From a checkpoint of a small multi-label image tagger: norm layernorm, adamw at rate 0.0015.
Rows from block 5 of a small multi-label image tagger, named by matrix and row number. Rows with one number within an expert belong to one neuron, the router's apart. Each number is 128 + 24 x the weight over its row's rms, rounded and kept within 0 to 255. All counts start at 0.
Before each expert's rows are labels from the 100 images, of 14976, where the router gives the expert most weight on average: "strongest on" is what is common among them. Only what is clearly more common there than usual is listed. The data: drawn human figures in many poses. In brackets: how many of the 100.
# router: router (model.blocks.5.mlp.router.weight, 16x160), inputs 40-79
# up: expert up (model.blocks.5.mlp.up, 16x160x160), inputs 40-79
# down: expert down (model.blocks.5.mlp.down, 16x160x160, transposed), outputs 40-79

# expert 9
strongest on: splits (100)
router.9 [ 93 115  81 121 171  95 124 108 142 137 131 130 148  84 166 121 120 121 149 133 117  92 167 168 152 153 124 108 149 139  95  92 150 151 155 148  96 150 111 129]
up.23 [ 98 176 135 125 123 132 116 188 125 136 129 141 101 143  86  99 146 116 138  66 138 107 130 118 103 124 131 134 135  75 131 133 136 131 135 138 139 118 162 138]
down.23 [134 158 123 123  99 139 105 101 117 122 130 118 109 119 143 141  83 102 140 132 111  94 135 104 130 155  61 114  87 110 123 151 129 130 181 138 107 117 144 104]
up.24 [115 116 141 156 134 123 156 115 118  99 114 110 135 124 103 109 147 118 132 141 125 115 100 100 103 119 104  89 110 121 107 173 151 109 127 134 111 149 140 159]
down.24 [117 154 130 144 112 116 120 158 125  77 123 158 149 101 129 148 155 139  99 129  98 191 143 106 171 110 140 146 154 135 197  92 150 147 109 159 153 113 150  97]
up.25 [172  94 127 143 141  85 119 112 112 128 117 146 132 145 105 113  86 114  85 140 161 134 148 133 104 118 156  95 160 101 127 161 112  97 121 175 134 121 150 103]
down.25 [ 97 109 125 129 116 121  97 113 118 136 144 137 155 144 187 156 120 144 136 159  75 119 172 128 161 109 136 144 140 140 136 125 157 140 134 125 100 125 117 102]
up.26 [155 141 139 110  92 172 130 118 107 107 143 107 101 131 108 137 156 144 104 159 130 123 106  80 133 114 117 116 111  99 160 122 137 117 115 153 137 132 157  61]
down.26 [146 138 118 142  93 156 114 142 112 101 144 121 111  98 103 150 117 151  86 120 149 179 116 112 112 107 130 134 110 133 168 156 131  92 113 137 110  93 175 130]
up.27 [103 132  87 154 179  77 129 134 162 143 140 145 136 107 103 136 144 140 150  95 123 115 172 158 153 138 135 159 170 167 119  90 148 135 137 106 119 139  88 170]
down.27 [138 151 158 107 134 163 123 163 108 130  95 105 121 158 117  96 124 114 142 154 103 144  98  86 116 101 115 116 121  91  92 159  84 132 119 131 168 145 125 124]
up.28 [140 120 113  81 147 126 124 144 121 148 104 188 100 102 136 134 124 140 112 107 127 117 123 160 121 120 108 110 185 150 126 138 105  86 115 152 127 130 197  64]
down.28 [155 105 124 117 124 104 102  89 131 123 149  97 140 141 127 157 131 150 143 105 149 118 140 155 148  87 139 125 164 144  94 143 101 147 109 139 100 169  80 133]
up.29 [ 97 126 116 169 154  81 123 111 151 156 124 116 126 136 113  88  95 140 130 148 132 148 114 158  93  92 137  98 147  93 105 174 102 146  98 168 146 153 129 101]
down.29 [129 108  95 136 129  86 141  72 164 139 120 105 181 137 126 138 120 119 165 122 126 117 149 111 135 104 175 112 152 109 121 145 126 135 114 129 119 122  95 132]
up.30 [122 140 194 150 118 129 109 143 116 133  94 124 110 143 112 137 134 146 117 150 125 129  67 118 133 114 144  86 108  84 151 132 122 116 106 120 148 133 157 111]
down.30 [135 152 152 153 117 146 122 153  96 144 118 145  89  99  95 137 107 137 111 136 143 162 118 100 111 118 129 140 106 128 195 155 150 123 116 124 148 106 159 114]
up.31 [154 141 183 113 124 173 108 145 126 121 118 116 121 164 125 153 151 129 123 174 112 133 107  92 147  98 112 128 112 115 138 145 121 130 108 138 152 135 168 103]
down.31 [136 143 175 129 129 163 116 144 111 113 120 124  94 128 112 130 133 141 112 144 146 173 109 131 121 119 140 130  92 106 151 139 110  97  90 124 138 109 180 108]
up.32 [151 130 187 137 125 164 161 142 126 144 127 111 109 145 106 126 108 139 131 144 144 166 109 113 126  69 107 112  77 134 111 151 129 119  97 128 168 158 131 102]
down.32 [101 117 104 151 160 141 164 142 177 130 122 134 105  94 109 107 124 102 127  84 160 103 115 119 106 116 130 108  71 143 124 105 157 170 131 138 165 113 115 176]
up.33 [180 153 157 124  79 175 165 102 109 102 128 125 114 139 122 155 109 147 125 148 134 155  68 111 127 106 119 133  77 112 138 176 121 133 125 160 158 134 156 112]
down.33 [135 144 148 147 112 152 139 157 146 121 119 153  91 133 103 103  86  98 130 113 169 182  98 123  95 126 147 136  76  96 119 152 126 135 131 143 123 105 174 130]
up.34 [187 143 110 113 142 106 110 113 142 115 120 159 109 140 143 151 135 177 145 115 152 141  95 108 134 147 116  85 125 131 159 151 107  96 139 149 148 129 158 106]
down.34 [132 105  83 136 148 137 131 114 157 122 161  71 128 125 112 116 108 148 143 148  82 108 162 159 159 127 112 122 114 145 147 154 102 180 111 111 132 162  87 156]
up.35 [174 163  85 105 122 134  95 164 167 105 137 137 115 137 135 151  75 129 139 156 135 157 130 117 142  63 107 139  82 136 155 114 133 154 104 166 125 123  88 147]
down.35 [100 131 118 127 139 119 116 120 124 162 134  93 122  98 111 110 122  94 142 164 113 136 135  89 137 125 131 134 130 111 148 156  90 165 113 112 121 123 152  96]
up.36 [135 105 117 133 128 139 136 105 124 120 105 122 125 103 120 114 128 121 119  93 130  71 161 180 140 130  82  96  96 114 139 183 132 191 123 111 146 150 158 103]
down.36 [127 116 110  90 118 109 125 127 124 124 108 106 126 160 151 154 149 113 158 195  94 114 120 135 154 151 136 132 154 127 117 124  75 116 128 122 149 139  70 143]
up.37 [129 129 182 119 126 154 132 144  95 147 120 127 102 132 100 115 144 136 137 135 131 118  85  82 106 100 126  91 127  92 137 143 128 113 138 140 132 139 151  82]
down.37 [146 152 177 119 112 152 122 146 108 118 114 147 100 119  94 100 136 131 108 123 129 156 106 107 103 114 121 123 110 105 158 145 122 111  96 135 147 110 182 110]
up.38 [106 163 128 115 134 109 165 115 154 109 120 108 123 140 130  96 123 122 164  89 126 138 115 129 142 107 113 142  91  70 103 137 144 151 108 158 143 133 119 114]
down.38 [119 110  97 110 158 122 113 106 156 166 148 133 129 150 150 122 118 115 133  97 121  96 166 100  98 159  80 110 108 137 134 142 125 151 190 117 129 127 121 130]
up.39 [169 105 141 163 143  94 110 131 163 143 115 106 104 157 102 109 101 135 143 138 180 106 125 143 104 118 106 105 120 104 148 168  69 141 107 125 159 147 154  94]
down.39 [159 158 100 136 119 123 146 152 110 111 135 142 166  87 125 123 139 124 118 133 107 139  77  74 120 120 120 135 130 150 120 116 164 127 119 131  93 130 125 146]
up.40 [188 153 174 140 135 133 132 159 106  98 167  98 139 156 123 128 129 125 119 137 143 129  93  84  94  94  98 114 137 138 117 139  92 107 119 190 126 131 182 130]
down.40 [130 111 116 134 164 161 124 110 114 156 143 120 179 119 143 174  95 131 156 151 140 107 122 121 126 153 156 128 107 140 123 111 131 141 169 140 125  88 122 131]
up.41 [142 154 123 131 100 151 130 119 122 113 145 103  91 181 108 132  92  95 138 169 169 112 163 131 119  82 126 153 142 116 116 164 121 119  93 135 196 132 134 149]
down.41 [116 111 102 136 157  93 187  93 100 123 151 117 141 102 140 109 132 132 135 112 144  93 147 107 157 187 153 133  85 127 134 131 136 112 171 147 152 161 137 129]

# expert 3
strongest on: teal top (100); brown trousers (27)
router.3 [134 124 148 113 140 153 112 153 104 126 134 141 146 104 118 188 115 142 183 119 128 175 165 143 123 136 153 130 164 144 132 106 105 101 134 149 136  92 165 100]
up.23 [135 195 130 154 149 118  91 117 142 119  97 131 121 169 127 134 136 116 112  88 133 131 110 130 125 125 132 111 144 140 118 141 125 140  79 139 156 184 114 102]
down.23 [126 105 112 137 126 107 139 134  92 142 132  94 142 112 124 114 123 109 134 135 108 160 132 120 100  96 116 129 124 120 124 154 125  87 138 143  95 128 156 128]
up.24 [137 183 136 176 130 141 119 122 139 146 131  90 164 143 110 111 126 113 109  77  80 119 122 135 128 155 117 141 105 109 109 135 125 108 114 189 113 120 150 138]
down.24 [ 72 119 115 137 146 136 143  99 144 132 154  96 105 138 135 130 137 154 102 141 154 126 126 120  65 111 142 157 117  99 125 107 114 113 134 116 161  94 113 138]
up.25 [141 138 130 117  81 143 131 172 110 128 103 211 142 177 178 134 130  96 103  99 106 124 111 134 142  83 115 152 118 143 105 122 156 132 140 134 156 109 142 140]
down.25 [165 130  82 154 133 124 101 132 143  80 116 109 151 104  91 123 127  74 112 106 106 122  79 128 188 167  98 136 107 170 113 159 158 148 118 117 142 141 156 129]
up.26 [128 150  79 147 113 126  95  91 139 118 130 103 109 119 123 106 120 107 124 131 130 136 140 123 105 152 115 157 127 146 137 140 128 121 135 101 103  98 126 149]
down.26 [131  69 178 102 144 130 147 103 109 135 130 140 170 112 151 143 141 159 121 166 118 118 125 104 151 119 107 100 159 157 102  99 125 136 118 171 130 154 113 123]
up.27 [130 104 124 147 126  95 103 127 171 162 128 183  92 121 155 107 133 154 132 180 122 136 141  95 118  96 125 136 143 127 126 117 145 157  93 153 138 130 102 128]
down.27 [104 138  88 127 118 150 114 108  61 115  82 135 112 143 164 170 105  91 118 180 107 142 133 112 134 148 140 118 112 117 105 103 145 133  98 123 133 139  96  95]
up.28 [115 151 130 183 167 112 119 141 165 150 109 102 149 127  93 103 127 104 140 125 153 136  93 124 141 114  76 133  93  91 134 143 164 128 143 121 137 138 141 121]
down.28 [123 124 137 104 112 148 130 106 142 130 122 141 174 124  93 168 129 104 165 124 146 131 149 109 115 148 124 106 127 110 145  78 153  99 112 105 160 126 126 144]
up.29 [128 142 111 113 147 139 140 126 177 160  90 113  95 123 160 113 127 106 129 120 129 118 104 148 109 118 137 127 132 128 108 140 115 153 117  80 141 164 122 127]
down.29 [119 107  90 113 145 168 166 147 128 132 178  64 134 141 111 144  98 150 139 156 123 135 142 126 165 117 134 155 101 127 135 115 132 139 128 138 130  94 133 130]
up.30 [126 125  89 117 144 124 123  94 132 154 102 171  87 127 159 109 162 121 113 103 168  99 135 171 107 154 125 146  87 145 128 105 109 112 163 101 122 119 145 174]
down.30 [161 111 143 133 120 154 121  91 146 109 166 146 140 117 135 143 149 164 123 167 121 105 127 129 171 147 111 167 136 158 167 122 113 146 142 142 186 105 119 124]
up.31 [125 124 102 135 151 124  93 117 190 150 137 147 137 149 129  99 107  90 124 164 101 112 136 123 103 110 101  95 152 110 135 126 137 148 155 142 122 167 137 125]
down.31 [112 140 103 117  69 166 169  96 114 124 142 114 105 122 117 130 144 116 108 191 167 129 131 112 109 108 169 146 113  72 140 159 116 130 151  97 136 124  70 133]
up.32 [ 95 115 129 150 123 131 125 139 180 177 149 124 147 129 170 113 136 165 128 140 134 129 107  85  98 110 101 155 161  76 108 128 145 131  91 161 145 145  81 131]
down.32 [138 103 128 113 150 159  96 136 123 117 122  82 140 121 131 184 126  85 144  79 165 141 110 137 123 176 135 108 118 126 114 110 141 169 126 120 138 148 127 107]
up.33 [164 143 117 131 116 143 121 146 143 117 114 114 144 171 110 164 121 136 133 100 116 149 154 144 143 131 102 139 131 129 115 106 133 116  96 107 159 144 172 137]
down.33 [111 112 112 162 119 105 128 127 125 154  89 129 121 133 136  85 129  99 101 138 123  84  75 137 134 122 122 128 144 142  99 181 154 154 126 116 107 127  88 146]
up.34 [168 100  94 135 161  78 153 151 134 149 113  85  89 131 120 134 140 136  90 119 120 121 111  92 101  88 125 115 161 160 158 162  85  99 131 162 103 139 128 126]
down.34 [156 141 133 138 105  75 114 135  79 141 107 130 124 141 137 122 153 114 147 123 117  96 120 117 105 137 130  50 123 103 114 174 123 105 204 155 121  63 103 140]
up.35 [123 128 149 122 120  72 157  94 150 184 121 154  78 108 117 108 152 149 123 148 122 111 123 137 145 126 142 141 165 151  89 125 117 113 119  91 120 197 106 186]
down.35 [175 112 176 108 124 110 164 133 102 157 139 153 116 107 108 134 145  46 156 123 109 129 155 143 137 175 156 105 110 134 119 147 154 126 150 107 122 122 137 149]
up.36 [111 110 113 147 145 127 150 109 139 176  73 142 112 103 180  92 159 126 112 147 142 115  67 117 125 151  95 105 106 153  98 142 125 133 134 147 106 127 148 170]
down.36 [131 110 102 116 117 156 127 130 122 107 146 150 120 146 141 139  98  93 115 142 149 125 103  90 143 139 160 109 175 104 146  84  86 136 129  80 112 114 141 116]
up.37 [ 93 142 119 121 141 126 152 119 134 150 146 128 143 124 116  54 132 141 114 155 126 109  83 123  95 104 129 159  79 148 107 133 138 128 121 139 133 109  87 168]
down.37 [118 102 116 158 169 108  97 157 136 127 131 142 124 129 151 157 115 119 131 136 131 120 137  88  77 142 150 139 113 135  99  90 143 112 107 150 168  97 124 117]
up.38 [101 135 132 109 138 114 139 148 129 125 118 103 126 133 132 146 143 125 144 132 143  77 153 130 163 152 106  87 140 162 120 105 140  93 120  80 101 179 148 121]
down.38 [122 126 154 136 113  92 173 144  89 158 110 148 135 116 131 151 126 103 162 100 129  95  91 115 143 144 133 105 137 132  84 158 178 126 139 129 109 120 105 143]
up.39 [126 170 124  91 107  99 156 122 134 164 127 152  68 115  82 156 138 144 130 142 124 121 141 133 181 123 121 125 134 156 103 113 113  86 132  59 123 182 128 165]
down.39 [175 103 195 107  88  99 167 106 108 163 146 146  98 100  93 113 162  54 139 120 123 127  98 162 153 172 161 105 114 122 105 131 147 127 140 127 128 157 117 165]
up.40 [130 130 123 124 153 108 130 108 138 124 149 147 122 123 105 119 125 128 120  86 128 101 153 167  98 161  85 130 157 118 141 133 119 129 174 149 171 131 126 123]
down.40 [156 125  95 106  77 138 113 108 162 100 108 121  99 170 110 152 121 102 120 142 144 176 105 138  99 113 111 123 137  95 123 131 105 105 145 103 141 107  77 128]
up.41 [114 106 128  90 166 112 100 144 134 108 149 185 114 127 121 128 129 142 157 126 125 103 170 153 140 125 109  99 158 134 157 164 125 142 163 146 119 124 124 136]
down.41 [173 156 133  99  87 135 146  92 134  78 144 118 120 122 107 145 115 105 138  92 141 148 137 191 131 131 126 128 144 112 150 133  80 107 199 100 125 133 121 108]

# expert 4
strongest on: green trousers (100)
router.4 [133 164 105 124  91 156 148 171 103 123 122 187 146 112 135 149 156 151 145 145 132  92  98 104 147 115 135 146  83 157 125 133 147 110 129  92  90  89 153 128]
up.7 [130 114 101 139 120 106 140  65 159 138 157  96 127 150 123 117  81 123 138 104 120 102 152 162 121 102 135 120 151  89 129 134 115 159 106 137 146 157  75 161]
down.7 [131 112 131 136  93 135 129 154  99 156 127 118 125 122 163 128 143 128 160 151 132 105 112 119 104 148 125 133  81  87 109 126 172  67 171 145 110 123 119  99]
up.8 [176  83 163 131 142 151 138 139 136 156 139 103 111 126 146  89  80  90 141 102 114  99 138 155 103 142 139 114 111 100 123 132 114 182 156 146 123 122 122 149]
down.8 [108  96 161 152 131 136 122 155 126 127 138 118 122 150 180 146 135 129 139 103  78 110 115 130 110 125 153 146 114 125  92 164 131 149 136 164 162 130 149 130]
up.9 [139 107 119 109 133 127 108 147 146 134 113 124  95 156 149 155 102  85 129 123 135 109 129 173 160 166 126 111 126 101 152 144 116 121 132  88 147 161 122 133]
down.9 [117  85  99  86 102 140 132 112  97 178 114 150 123 124 103 139 103 133 126 160 135  74 136 173 104 124 120  99 109 145 159 140 126  77 111 118 142 128 108 111]
up.10 [163 131 144 140 156 151 131 101 130 151 124  79 131 138 146  78  79 112 121 112 154 117 155 114 104 137  82 162 154 108 119 157 137 154 159 118 148 127 121 153]
down.10 [131 164 111 116 114 127 111 161 108 105 125 150 143 144 109 140 126 147 134 155 125 106 117  95 113 114 150 112  98  81 103 112 114 111 109 129 106 120 101 110]
up.11 [142 108 152 143 116 119 132 155 120 117 127 138 120 117 124 132 120  85  92 131 116 173 134 110 143 162 128 137 162 119 114  97 141 126 164 143 112 131  96 143]
down.11 [136 132 143 161 131 130 115 123 177 128  91 114 127 124 116 101 152 133 175 136 163 152 127 154 142  99 115 132 165 159 135 153  89 109 109 101  84 118 125 121]
up.12 [152 151 178 162 118 137 122 101 132 112 108 120 124 130 130 106 121 108 163  61 118 147 136 110 110 136 129  88 152 113  99 107 133 140  97 143 123 129 124 134]
down.12 [123 134 105 112 130 105 124 163 130 127 136 145 154 109 109 125 143 120 126 140 146 131 141 151 114 109 160 145 112 113 125 116 152  73 130 100 119 115 100 123]
up.13 [167  97 144 127 123 130 111  97 116 152 115  55 103 126 136  97 133 108 107 103 134 126 135 133 110 181  94 142 153 124 125 150 156 154 158 111 141 166 107 143]
down.13 [126 120 142 144 134 127 101 130 108 125 139  83 113 155 129 110 120 108 107 125 154 137 147 101 125 164 145 128 165  96  82 123 147 155 149 125 150 160  79 121]
up.14 [106 189  86 143  93 119 143 168 127 107 149 177 127 118 138 139 132 134 147 131  94 139 114 120 129 110 124 176  85 140 140 147 125  96 100  84  99  90 112 123]
down.14 [168  95 137 168 128 140 129 101 101 125 103  79 118 142 131 106 121 111 117 128 117 208 166 149  98 135 113 114 154  88 111 131 116 134 140 142 125 114 115 125]
up.15 [147  77 125 144 149 141 112 136 169 137 158 125 105 161 135 132  74 117 141 134  90 147 156  97 132  98 148 158 154 119 102 121 129 176 116 167 146 123  93 112]
down.15 [140 118 159 138 133 112 105 159 137 146 137 115 140 132 160 127 128 115 119  93  95 108 112 134 111 173 145 105  92 127  90 128 135 133 126 161 133 153  99  86]
up.16 [176  94 187 152 137 137 118  91 111 157 124  65 125 150 143  59 135 107  97  95 131 115 139 123  95 168 143 133 153  91 104 118 134 160 142 139 126 163 112 123]
down.16 [141 138 154 171 147 147 110 121 119 126 130 103 107 143 120 132 111 112 127 103 142 129 144  87 144 169 154 138 155 104  75 132 127 147 158 123 164 147 124 128]
up.17 [119 125  79 138 144 127 122 152 130 149 134 126 114 133 132 152 114 144 152 115 102 127 110 123  76 144 119 176  84 149 116 168 116 140 137 148 118 106 160 130]
down.17 [123  93 116 108 105 111 165 106 132 142 109 138 106  99 113 128  88 127 129 106 134 160 110 165 100 129  59 123 137 132 131 135 134 140 133 150 106 116 144 152]
up.18 [160 126 158 136 126 126 125  81 102 142  91  62 112 144 152 101 126 144 129 108 158 157 122 131 128 160 108 140 169 101  86 124 130 162 139 123 132 167 113 140]
down.18 [132 156 136 136 143 114 132 155 106 133 170 162 151 124 138 115 139  90 142 162 140 110 103 100 140 123 166 140  65 141 127 121 160 109 163 129 140 103 142 147]
up.19 [196 131 150  99 170  94 116 110 165 160 125 126 120 186  69 115 146  87 113 162 165 122 144 119 136  81 137  97 123 123 132 141 126 128 123 146 142 116 109 165]
down.19 [156 142  96 126 124  93 154  95 169 106 120 139  98  83  94  88 153 125 123 128 111 147 115 122  73 134  85 138 126 155 103 125 124 118 124 139 148  93 112  92]
up.20 [137 145 144 156 151 130 105 129 157 111  89  85 123 115 116 121 109 110 137  93 123 137 104  99 106 139 129 132 130 117 117 129 131 145 121 102 138 130 100 131]
down.20 [ 66 116 111  82  93 131 150 166  89 128 162 140 168 130 138 112 118 181 110 118 104 115 147 105 118 116 149 134 120  81 134 150 150 125 131 130 112 131 108  89]
up.21 [169 113 199 152 142 131 113 114 120 138 123  92 114 145 114 118 116 104 110  87 122 124 142 109 121 174 134 124 158  84 110 129 123 138 145 156 137 143 134 102]
down.21 [122 117 164 150 148 141 121 105 123 132 137 104 121 143  82 119 128 111 104 117 115 144 143 101 140 148 154 124 164  90  78 126 139 150 141 138 140 159 105 100]
up.22 [166  99 159 166 123 157 142  87 126 177 108  67 125 127 140  61 111 119 127 127 177 142 142 116 107 155 144 126 143 104 105 121 131 158 152 155 137 142 115 155]
down.22 [125 164 135 157 154 126 115 169 140 124 153 163 115 129 110 144 120 141 149 126 119  96 115  90 141 144 162 149 108 126  77 137 130 112 128 125 152 122 129 126]
up.23 [153 101 144 142 189 131  97  95 140 137 118  85 105 115 161  82 130 110 121 110 168  99 169 126 100 158 130 161 139 104 122 112 160 167 142 129 152 129 103 163]
down.23 [154 142 139 169 123 108 113 145 136 108 117 134 164 147 137 132  84 129 133 146 135 107 107 105 126 169 117 130  91 116 111 126  94 128 136 134 121 111 161 125]
up.24 [137  99 143 146 172 136 133 118 118 148 152  64  93 116 131  84 129 131 125 119 164 116 143 131 116 159 134 104 132  75 126 134 138 163 174 109 120 155 137 160]
down.24 [145 158 147 170 201  92 124 128 106 128 139 127 105 136 130 117 118 124 158 137 147 101 119  98 127 181 160 131 127 130 114 127 118 132 123 140 160 139 141 126]
up.25 [146  89 164 143 135 140 119 133 147 127 139 115 125 135 129 110  87  99 137 165 155 130 130 124 115 126 139 115 131  77 113 129 144 175 124 119 154 130 116 133]
down.25 [133 116 160 139 102  85 162 168 113 116 140 154 123 127 141 151 108 143  98 100 100 124  92 111  84 150 143 111 127 123 124 123  94 108 154 162 140 133 124 118]

# expert 1
strongest on: purple top (100)
router.1 [209 136 104 131 105 153 124 113 110 135 114 124  99 159  99 116 153 127 115 135 154 156  74  95 113 102  90 111 160 113 125 137  80 102 161 123 144 128 127  88]
up.23 [124 170 154 135 139  94  94  85 119  94 101 101 137  99 138 120 110 101 184 120 146 150 139 130 118 182 115 123 150 167 149 121 158 161 110 124  93  98 112 134]
down.23 [117 140  80 128  93 114  86 155 101 117 114 104 126 125 126 132 126 111 115 138 129 135 109 132 130 112 122 147 120 108 120 128 137  83 153  76  94 104  79 110]
up.24 [151 189  91 120 131 147 118 119 125 122 104 100 155 151  96 130  90 101 147 130 169 173 122 143 125 138  88 108 116 144 145 131 119 145 127 118  99 134 165 129]
down.24 [ 65 138 160 122  84 113 143 128 113 120 166 140 122 127 145 106 119 151 127 158 125 122 105 116  69  89 171 157 138 106 104 137 145 109 101 126 137 124  49 163]
up.25 [ 90 137 162 166  96 156 149 104 111 110 111 129 146 106 144 119 135 145 119 149 140 114 116 100 140 126 155 157 150 125 105  81 128 122  88 106 154 150 110 164]
down.25 [ 98 138 122 151  99 107 131  88  69  95 127  89 139  92 136 144 135 139 108 138 132  98 114 169 111 131 142 159 142 157 145 136 108 144 114 107 150 152 126 131]
up.26 [ 96 127 136 137 105 124 123 146 130 137 129  92 122 130 135 129  81 122  97 115 143 168 174 163 117 107 132 164  96 107 140 130 133 166  41 127 139 144 153 204]
down.26 [159 137 117  94  95 138 148 112  84 110 137  84 135 141 112 107 100 105 126 132 153 109 123 162 159 109 137 137 132 111 128 154 108 105 130 114 150 150 124 111]
up.27 [141 145 131 120 159 160 111 123 106  91  85 107 166 113  97 141 101 117 142  93 120  93 180 157 136 163 120 104 123 109 141  89 112 119 107 116 146 113 140 102]
down.27 [180  95 128 143 112 123 132 125 171 154 132 154 119 139  97 115 134  77 169 127 145 132 121  96 125 134 134 127 114  97 108 145 129 138 141 133 142 109 123 144]
up.28 [128 159 167 114 127  87 127 136 122 140 170 155 101 114 157 117 152 107 133 172 154 155 178 161 142  82 165 154 116 136 107 145 134  95 113 152 163 162 126 180]
down.28 [154 130 144 114 156  99 128 120 112 144 159 147 146 114 140 126 141 100 148 164 139 137 141 149 104 135 155  91  86 102 163 116 110 120 118 144 101  88 106 119]
up.29 [115 155 158 143 147  99  95  83 116 107  98 101 143 100 147 116 100  82 172 113 140 142 132 136 102 196 113 103 136 143 151 105 147 151  98 116  95 106 111 150]
down.29 [130 165  94 136 101 127  79 152 117 120 111 107 125 124 123 117 141  87 133 140 134 121  96 120 112 118 136 144 100 117 104 133 137  89 139  82  89  90  98 136]
up.30 [160 137  61 120 128 119 137 125 133 134 116 104  83 169 112 113 136 120 117 119 119 175 109 127 120 103  75 137 118 111 147 173 110  83 149 101 154 106 140 125]
down.30 [ 85  97 170 131 104 105 133 160 122 117 135 123 134 118 171 142 139 139 153 119  99  92 129 138 171 121 149 113 121 165 129 111 131 135  84 136 116 151  90 150]
up.31 [123 129 139 110 107 143 110 128 112  80 142 151 156 133 126 148 138 183 126 142 159  92 143 142 109 127 165 162 132 161 143  93 119 155 127 108 141 126 138 128]
down.31 [129 158 128 139 105 115 111  86  88 106 118 116 131  92 131 123 104  74 111 147 123 158 132 146 107 138 142 143 144 132 117 132 122 130 140 108 115 150 160 118]
up.32 [ 79 106 160 183 121 125  89 160 167 119 118 147 150 138 134 131 154 155 117 123 107 114 158 125 156  96 117 147 123 114 100 108 159 150  62 144 144 162 107 161]
down.32 [ 92 145 125 129 113 154 131 120  77 148 101 103 135 132 145 127 120 110 135 129 132 140 115 190  82 148 126 134 127  96 112 101 112  90 129 109 115 127 114 114]
up.33 [136 158 134 143 131 121 155 155 137 125 134 146 128 121 139 142 101 169 140 122 122 153 152 131 111 132  97 127 121 128 140 153 103 126 120 141 121 107 154 114]
down.33 [ 92  90 146 127  64 204 183 139 139 138 142 140 110 135 109 104  91 166 160 100 150 117 132 154 123 118 143 106  92 105 114  91 138 110 135 118 152 142 120 108]
up.34 [ 96 118 164 125  94 128 143  97 121 126 137 149 158 101 152 115 107 170 149 129 134  93 129 129 132 128 169 145 152 163  88  83 126 144 103 118 125 192 142 167]
down.34 [100 154 125 121  94 128  73 112  76 108 110 114 137 117 159 142 133 135 128 145 119 128 123 162 129 113 154 144 173 161 117 111  78 143 131  87  98 135 115 109]
up.35 [104 117 169 167 116 122  89 140 140 120 141 148 138  77 125 120 156 179 139 113 127 101  91 146 120 115 131 167 135 140 124 151 115 129 137 146 116 156 140 122]
down.35 [137 138  92 148  96 130 119 144  89 152 103  92 134 164 121 129 141 135 129 146 141 175  98 131 119 134 131 105 150  77 127 157 110 107 143 127  98 123 124 112]
up.36 [ 94 108 158 161 137 120 109 135 118  94 132 158 138 110 171 124 112 134 134 125 109 119 148 121 142 105 145 184 164 142 127 125 162 150 104 141 117 142 146 125]
down.36 [164 140  63  95 118 138 119 131  92 101 104 123 105 133 121 127 123 101 112 122 131 167 164 146 134 141  99 101 161 102 160 108 106  94 164 119 143 109 118 128]
up.37 [ 79 130 104 136 117 138 106 151 158  97 128 163 159 118 165 123 122 155 149  75 102 125 169 149 135 158  82 137  84 121 156 125 144 132 119 156 113 104 163 120]
down.37 [160 111  76 149 130 123 164 113  93 125 116 140 107 130 153 159 137  98 116 109 106 120 124 150 114 145 102 131 153 129 127 105 120  89 162 116 126 130  90 106]
up.38 [154 128 113 127 157 117 112 139 141 135 133 107 112 162 109 135 135 113 107 108 142 127 134 150 105 110  70 149 102 113 155 172 122 106 144 131 130 100 185 137]
down.38 [ 89 105 134 138 109 116 134 143 134 112 124 101 135 125 159 133 118 132 163 119  99 141 124 118 188 128 128 102 132 165 157 122 131 111 103 137 121 125 112 176]
up.39 [113 104 101 148 133 126 111 161 177 135 167 168 135 151 148 100 132  79 120 143 106 120 152 126 146 109 138 125 165 134 129 123 122 161 139 142 139 127 107 129]
down.39 [107 118 160 192 130 134 119 138 112 139 122 137 136 133 164 113 165 169 135 146 106 120 144 149 102 118 126 154 151 124 167 119 125 142 122 126 151  98 162 153]
up.40 [145 137 104 122  96 129 120 101 121 109 134 113 134 107 140 148 151 142 140 150  91 138 144 156  94 156 118 155 154 120 149 128 113 130 122 123 153 136 141 140]
down.40 [131 129  92 151  93 111 169 128 137 103 105 135 165  65 121 124 164 184 120 114 157 144 107 131 111  94 126 161 117 109 110 176 146 127 104 109 145 135 118 169]
up.41 [124 160 173 141 114 107 134 110 115  91 113 150 145  80 159 130 135 145 111 152 143 112 154 130 132 125 109 185 151 163 139  99 131 110 114 160 159 139 161 146]
down.41 [157 146  94 145 109  77 147 128 110 108  96 151 127  67 160 134 173  91 130 133 154 111 172 165 126 123 155 117 142 114 150 103 108 106 143 126 140 112 117 151]